A small image super-resolution model, trained from scratch.
Model: 10.9M parameters, 32-pixel images, arch unet, activation gelu, widths [96, 192, 384].
Rows from block 6, named by matrix and row number. Each number is 128 + 24 x the weight over its row's rms, rounded and kept within 0 to 255. All counts start at 0. Numbers have three digits each. After the name is the row's rms in percent of the matrix's.
# short0: shortcut pointwise conv (model.decb.0.0.short.0.weight, 192x384x1x1), inputs 128-255
short0.43 094:100148121110128120109115136103128116127155050171142153118153101121146193168117133120177122119110090161128108166143182129150136155116132132132136098071100149114141109107122135157100132158069117133084153146143147129127130099130158129130123107179139143113134129105128139156108118132138129126129120128133130140119123155154175151143177116118126115134135094126154139124120113122114158129165
short0.44 091:141148132106123138131120183133119150135104087125150119128144131138167143129084142125099144065139140137158154104148120115184104087121128124099140092074117127199150109142113171181123119123114127163136089117127093094135134105090120140117129117120135127120131153166113109119105159137120124084117120106136144126210137163142080118150123156137099119135134137176133142126123114158136139116098
short0.45 102:133128128091141095139115137163148154139151109146113130147137103130116130143121122141172100110180123143082131138136110167111106113124154088125128182158125095132132107102180100148130125131155123126135163120151134107165160153093145100141170116173140117161139128157143127186069043147092130158117163109172142124118136124133134125130116158124133126114124098159090110131138133078126133198125
short0.46 093:138131202126132087156112148115155152147129098136130141119150168163116116171125111109123135145111145161110105111122181147174107138146132067151138175105122111157136184088187131108123107122183107148138139146133167143144167126139124113118122109172123136154160151143144123110141141094119106129104140143092057148128131129141131126144139137108135151114090115101148125130132142149151100156120
short0.47 102:098162078142132135146133146104170104137136122175110139131107152172117144140132128095112167139153079133140095141113141109126149103170151168098142112161119127125116121139151149145115132078088144137099164125131124112124131156113140148112137132145117105105164153148117171135137117172128110130131072085150144133105143112123129120107125142126092138142188147162127126123146122067171115108120
short0.48 107:101115146087134109156121150154139134156108134115172122149137146143124167099121131056199161108145158109144128137098144102130071068161108141118134147146134125119093164081121159094120142123117134141099102139148113120123127128095115163127116117116111082152160158102116151110150115091079115148146123098125136101136116108112110112114134109119128161114139149168184122127078114098148139097111
short0.49 106:160163155128187124138127159139125101092135085173164149123145119110163111114114100130142125099154169156174143086079124104130156165120149132128152124071255099121089141091173176139101145134094115107119117148121114124160103116126097139119137134140117112150133132125086114118152107085133137122121118145142104165142143125106095095135141145151084098147135153127139134133105127151123142119155
short0.50 090:153100156118122131142103155094116188198151140145114108155156155133135149155153147141119129116186208113136191126138115145116092161123141119124108140186104150145128107129160158112126125150119142153137128133118132138142112125144134127132124131135142135147142149152142103148111115106158132146154146148134102129162119133156133116155114107122119136156136144115107161128140138156115142188134
short0.51 109:091155135091186107082114138115126159107141101134145164131174102112124105183129151109157141148131133129154134144130120121146098150121167137130097113141133098093139106127165150084139121117133134149121161150130119106168119112139153107140135106101137103163183150090114141122133126147161112124107117114113134136118118125113139137184131162129153115164137118130139123121121147106152147122100
short0.52 089:108168130183134165128089111151124154121118057148157121140136105159145149159167140096124083113102160102154183108152128082163114113168138096159149092102103145149104182133072171097133137180160126096115101132111096143128103124095124173125131119119136133125132095135112113170143110060145108090092117139113142080115104123116159119112183146118099124116132176134128125144117147131144189158144
short0.53 093:174133130135126124141136118134150144105127137148110126108118126130116105139149104096117138127113099078153120129163144115135173102163120101123135120163112155123132157093135141133101139135113128131090123116133160158138112101162137097125121169131114131131166133123165098156148130171161128147134108172133125154110116119144222161234153171134123137108165135088138118104114165139129156165123
short0.54 093:131162144136101125122158116140084156137128172106135140143145108160148121153116106134094126079112118145129117198169157103145119120129113100122104116138066111153154133134147159145132155163108147154146151108149162135092146123169107112148153128105131111121131152129148157152131166135106112150156093128159136124149140119179158155137141136121135130178131121117126159160132208136167122130128
short0.55 114:083123148137159155140121138157124094138116092149136101098103150094153094124137137136101141149107188140155178110167109142151131164140139123155141073119125107143165118105089140152148112152139175152105088109137132111142144099138141123125132124131182102179149082125137141126106115118144105125117133118141155129102102125102148135128179131121098174143140090130135159119120125162167124163138
short0.56 098:127137102155141148141168123177158144113175092114137146117154142100141172138114121146135098150110123114150153149154153147136054161136146095136101130146108129142118119102095143144126134127155160129123133155155147125119107112139172167150128122139184160161130162130144145154063129124149095123092116112148163147167083127129119138142199143147132154163122137166113127141163156131131135132113
short0.57 082:135127143093122140178158120149129157116198159128131163139168093182164122134106128136140184089121115142166095150143114152126107082132119109158143163126124168103131136134149126111116123163182112146160088180154132123128132159132128099113160154134101151148132123120135130118204159127151148126153095116144157127132152138124141121110165120134142142165151151112131148136104126158165098138127
short0.58 106:120131110142163132121124164151157104154127149087138128133151186128152103092146127136175163140146143103105151200111113115105138138113121136104095109144134141121158107139111178125129111117127117108108151148129118126103114088144104113129161115104161092125149118089149161148147129055149120164155127137164118137149104152158135091130142125111128194128166112084154127136088113093155175110159
short0.59 103:144168098145156158132162169159146107145146179145129168145135139063161117154100133152174143128148096164148129124144156152141150151134145137114170146140108148087113143166100130153114143111129139138106106159171139146127114113136153138095106128140159136099149135169118128111127123108099123083132133097094102144134137133126152138121120112153116106135122134095187136114094095142106085105144
short0.60 089:122144141124122131145143153132153124151169118161185164120131130141137161194111155159163131144168140113123148138114110126130180103159150133188112148096108113119131050133133127112126136119136135139125164132128173177102080107151114149183106103152142156083140147126113175139115147109076164113151138133126105073104110143143161163126140131078131132122173099161138133104105104135118127106117
short0.61 111:157142137142140150119135157145118130147130096122146148125126163116117199156144169151144101136172156097048177151141151135075132143079115152126099144112122177112164119136136122079143129153148105143121156145140140147142127132157122108129092126139115108130125116117134133115161119103136131126121150112132106117120147118106126111126137155082125171126129132098144118104155123140130108122121
short0.62 098:097163157133123149135118132152134137156154119134105088141100152146160158160111106147140106124162185158120227109123106174133106125156172170142130162140141110156067167119109125171129173150119088110129092168123099147131144118094147128139108147127124102147130141118126129085154101132141134119123168111111112136133119105117143152167133107146121152113105130127134123140101162130110102121106
short0.63 096:103136085157102108131114137120158136129132108113115162149102127122146119115126122130143089158113083123105141154151148071091110121142108105105172117119143106152136088165107173200173138166103120107123123121153109114098115090140121099144150113123100148152138117092104110122143138142132099137111103165114138128142105160124101119142117111121108115103141110112095146118143104115170129116119
short0.64 094:128149096181149107152135147135167145165080125119152117113091131102156145154143126118117187138155113168116142097139156140111107124132106157141131145139135118096130076156184145133104126129141133121144055142137118152144104141125134124128106149131150110140153091084116140130144131108148084126119146150148119136132075128133161094106165112136148163142116154169106138122091136134111136095148
short0.65 105:167124164137136129146104154119157115096117128152099145127142153136140161113141142177114145171130113124170140133174082129094104116150160202160163137141163130177083112116113126084124138092134160136166120154147096132139110141141175108124142129130183099141123111086161131162155194136158130134121147123121174131155161110143148126094113140147118123123135160138111116149166148125153146120142
short0.66 098:137141132115109108162103175170159107145141081106096128097156113120155145136119162104148151176140162091155176098129143193097068123122192125117087119129143134136081167117122144141105154115117128121139131117126127157139124085144087143121086124127107100112138120137132119161157174104129129129124136143117114101114144139132158136114135137099138167119120191150125108144116111147130129166120
short0.67 099:168145206131177123165169110088091124128118102122122133085112135140117149160146128133101100142167161123147137132120116138098137079154141149138094125171101121151125077114134162115164116103079153155072121145132128129138113149120130117131136150127119089137153125092118139125139143109118100126115146139125168125125164094131145131153158130151124141133104134128140116099141103116128108149122
short0.68 115:116121125131123068125142094141140127152145098151181103140143114118137174121134110134187136165130145116110148138116140192113115095081125088148133127136161112136126124109102148149104137085140175138155088145156061145128119142118143126119129156173103154213172118129143101139135101110113108118103112154155148116163088124121141111145161160126128152144118125135146142115111152141123191140147
short0.69 108:133094142179135146096156145147159129117119109158160148111113186077160109138162134096107086176107154206099123131148151172127108103125138119138126120102159129103126139142143130128102152152139135128122119110134142148129133127110122132133101116152141097114153127111123175141162127096136107122143117095138147061115145114118101127117175128095137135092119101171159155093099148146100105134078
short0.70 098:117148155152100193095138094121132177184168104148128084152144158103129150102117146147100120120144158119148142105192164147162101067141154062121123133169094134125224148111099152176133157151121107123137145111118110148138127119112142149148094123155122115117123110134111138099123138154141124145154145130129143126125142111133134162112109129109123122099093120124085142126139117138114122149138
short0.71 092:145068102177120133123126135124121123154114127118132121104130099149112100094111144090134155120114110106139122112092117115139136099089089115108128122107117118123107120141113170146151128129099095130129112108122164116135102123133112106095115101135190133088093095112132114123107139130148112087107160145101120088126143128105137159104137104128144089150128138108122101117171122157134108115155
short0.72 110:144136121136160108122132150124119118136132170155117114090133125109150094116146141091104185148130163109128164073118121134121081146152141150189091114144143109116135103152125124170095117166137080133131087125132181146156106165161135185103125123162135136114138117159135132156113116151135143082103123100128121122140128119088122130161129147109129138130122158140146112110113142131146098127093
short0.73 101:138104124101142138092143110083151132154195139153135127162166129067136126128123158075148102156127134142150073226126165108151172117118108095072183149105129125113163073140170132091142129139134121123106114094133140158139112143116121145130169147162114129119125118133122132123132099141121126113127108119136120137122162122151126132140122113126111088102187135168126130099087123135132125115112
short0.74 101:087092143123145106148180151182119104119118140125154097149127108154121118153113089156136129125073105105098074090103116136131156129123157158158119160115108145136099178103132110108148132178108125120119093124154119112127101109110075132117159127140112126163125114127129130142154122125099125149128156137150158119136134128124122136137177106125099110134137124160135127129100115133112150125169
short0.75 102:155144125135119141117072140074112109136092124124144113113132130138118133149178155125119161163161124096145132112100140136126116112138116131126130134146126148147132136180139111083117127147108139115130102116106134139147110112135135156115109114076141135134120100157135121142125144058130103105113116129122118115137136140137123118126128163141127170100100134111117101113136104117117131147089
short0.76 099:087120107114141136111157108117168135161123101135186120091137143098120153175120175131129125147119127145141139153095131167088181134115106125136136119130141129135101149156125157140174170160141126131139126148140107103156133140085131052132140127121103130129179156115096149128137123140144112137150100115111159109131121129116117130107119138124076122124124142155119137111131131143144101131111
short0.77 094:147155136122111131119120125139112125134157142115128162120094165149133140073095160160179107146120139146127071184112106123126135129156109139140129153106119143109106080168140158057147122121166106141131124116136140146143123074170093102121111133081139127110157135091145106138146150165116165156114113115123143117098167131167111095144147129116109159090122105116123104125112156113140125102156
short0.78 099:155132126144138102090162148143180111103151147140135116145176130157119173160140147148146121123120138120075180120187150132143116126127135122113139110071147083150106128131157128152102105166160132116123164123145116144129143137163130105092181096122134127137137158106130140106149119102139129124138149118115145129105131117156097101185140156155111117131132102171170141103144121105133137142119
short0.79 116:128138155080129129127093150131107106188126085162136088136124116152135127141148085140097164138154123110135170114130132141141083101177103094142113163151111106144141097107149136105126147087125132124130128122127128134159147116103128068143116139121177113126112123089096123113123117158148140118115158129125125108149117128089121162107107097141129138083096097155138130123113091137081081123108
short0.80 114:112155147117148129137152110167119140108122107111140140135132139141122124125138115150120142130164124171111170112120178108138174137121159129129152122111136086151111100139140177201117098137131089154123103161155114122124136125116130115137159133104134100138120107149109164173126121093141127095157135123121133111149097139157117092111163105115138189124142126137137127144126175111083162163154
short0.81 087:157116091144080151150133093153112149079120130161126111114096085123112096096121135154128159161120122093122097103142129121144056101114120140135125136142153172138132153166124118131080169130143128145093131103123093127116128102125103118105140090170164131127131141140137121162117119118134130147107106127128145122111104130187135116125176147118142186120082117120151157132099145121139106118114
short0.82 102:153129177125143127097157153178133122144104159122155120151154127122130131087170157155094103169105183133127159103164128166157066133124078087115094141132115150129133117140111139117134114161145147110137114139144144122120097106124145154127147124168162117130117149134109132148129151043130142068129108159130170124117084145142113107114146142146173163114088138131142132134136143123092144098111
short0.83 096:159151140125129110095110131156128104140163112156150114075106109110126166153116147111118147141092146139160179179117131169162125130157165113147175127118111195120125201097116122190086160194129163146140120130163149146143096150134159079111168126143127099155149136130111118157115134152117108132105094160140121121148127125121161147102133128121132088098139163133138133088139108125108164150089
short0.84 098:129120147133127089129147136136152129146140143120154136100182129136127187109165177124092080147143154124141164166120141128132118122117107175131121136166175134108146123148104146105164141122126192133156124147149143146112121131148129107129094140168110161120128134102127139128103126134135082138113123148125155135139135095123144151099119154126154098138124175141126111136138108148132096122105
short0.85 091:112104161123122136117081114128111133105184159173105150122151148209140127139093130124126139133118133080115121120160160154116096117195134105123152134138167100122152161140136128084122120183181130120120106140094102141113148146112118160133184086127135103136133131105126136128105090130160069117118136092136120120170122112141111086157121126114109136143123100134150143141120176138126161153116
short0.86 102:144145189127115133106157099120067125140132116134179168126158135128143214179120162158132123124129146124145104143136149154133162126180139092172115146104082173130076081105180142113120148130086157151132120130135116127135095147148124082112108141135186129178100125179135102158090140153132136107128134144153112135172118138130147116130112141134132126139137134124132147138147162114130145104150
short0.87 104:129148164140126126112136114133146121130124121101127141104113127154136109124129146136174154110078140158154130138127130137145139133138052170144137118099126156106125062090079109111125147106096108153135103087086132140146133121121146139122121136120153122133104069148137146160070138161159106138085158154147131150140132132128107148151103110137112092120132125127114102135147101135139116166162
short0.88 090:149076075125127127119130106086148136128109103053147124115177143149116091103137118174063153137124119083140170139158123125133130162123115159139157112138148122116153083151129144152150141106154071110097104135114137106148147153114165109126152160146156125132125127166160140144114112091120127117099122141108124184144128138140121131118148122158091143136137107115115134138119154124155115134167
short0.89 098:191130135132166082153072109149084144117148149118081139124146127103119137119162136058121120157143081113131171111132134124101120128125113095153126138165168146116216165165116138175149176150120134087105106122134151126139133148108153152143141145143124110151148149107135100122159134100100113098123111151141144092113147139124130116142130129113144131147113141119103148140104094123148132119124
short0.90 099:084109141118128158159142104166082195146096102148135149145148148171156112103134144135197097115118148126131146090117120142175083172169141120137131140141176132147104170138145160058161125085109110111134143097130116111121102122154117112131148154143130109152112122124110137129136110097134113111126107113122146150129121108146109108133126109107129123080108131107166125108129137123129167123128
short0.91 112:111112146097098115083117096126144116136091127136188131075154104126104122127112115127151153122163132123136064178100106085136134128104091118135103118157107137142114091154104143158130135151126119117114111080134073130102138137099118146151119157110140102168109134134135108146145125128189157128106124125148098114134146136124131103111153134139076155125157119102149160145101152146146146183150
short0.92 097:135158106147140146156155104111078164167083113157096100101143145161110144117089142086110069164134144132153180131132147118141109104123140069119137149110144147111082149119124101131119095095108094139123154082114125097101127142111123115126139115140115131148118158154140122137151111107131123111117128114157146144122146125115095128133105107156110109143131155108144137132156139145135122144122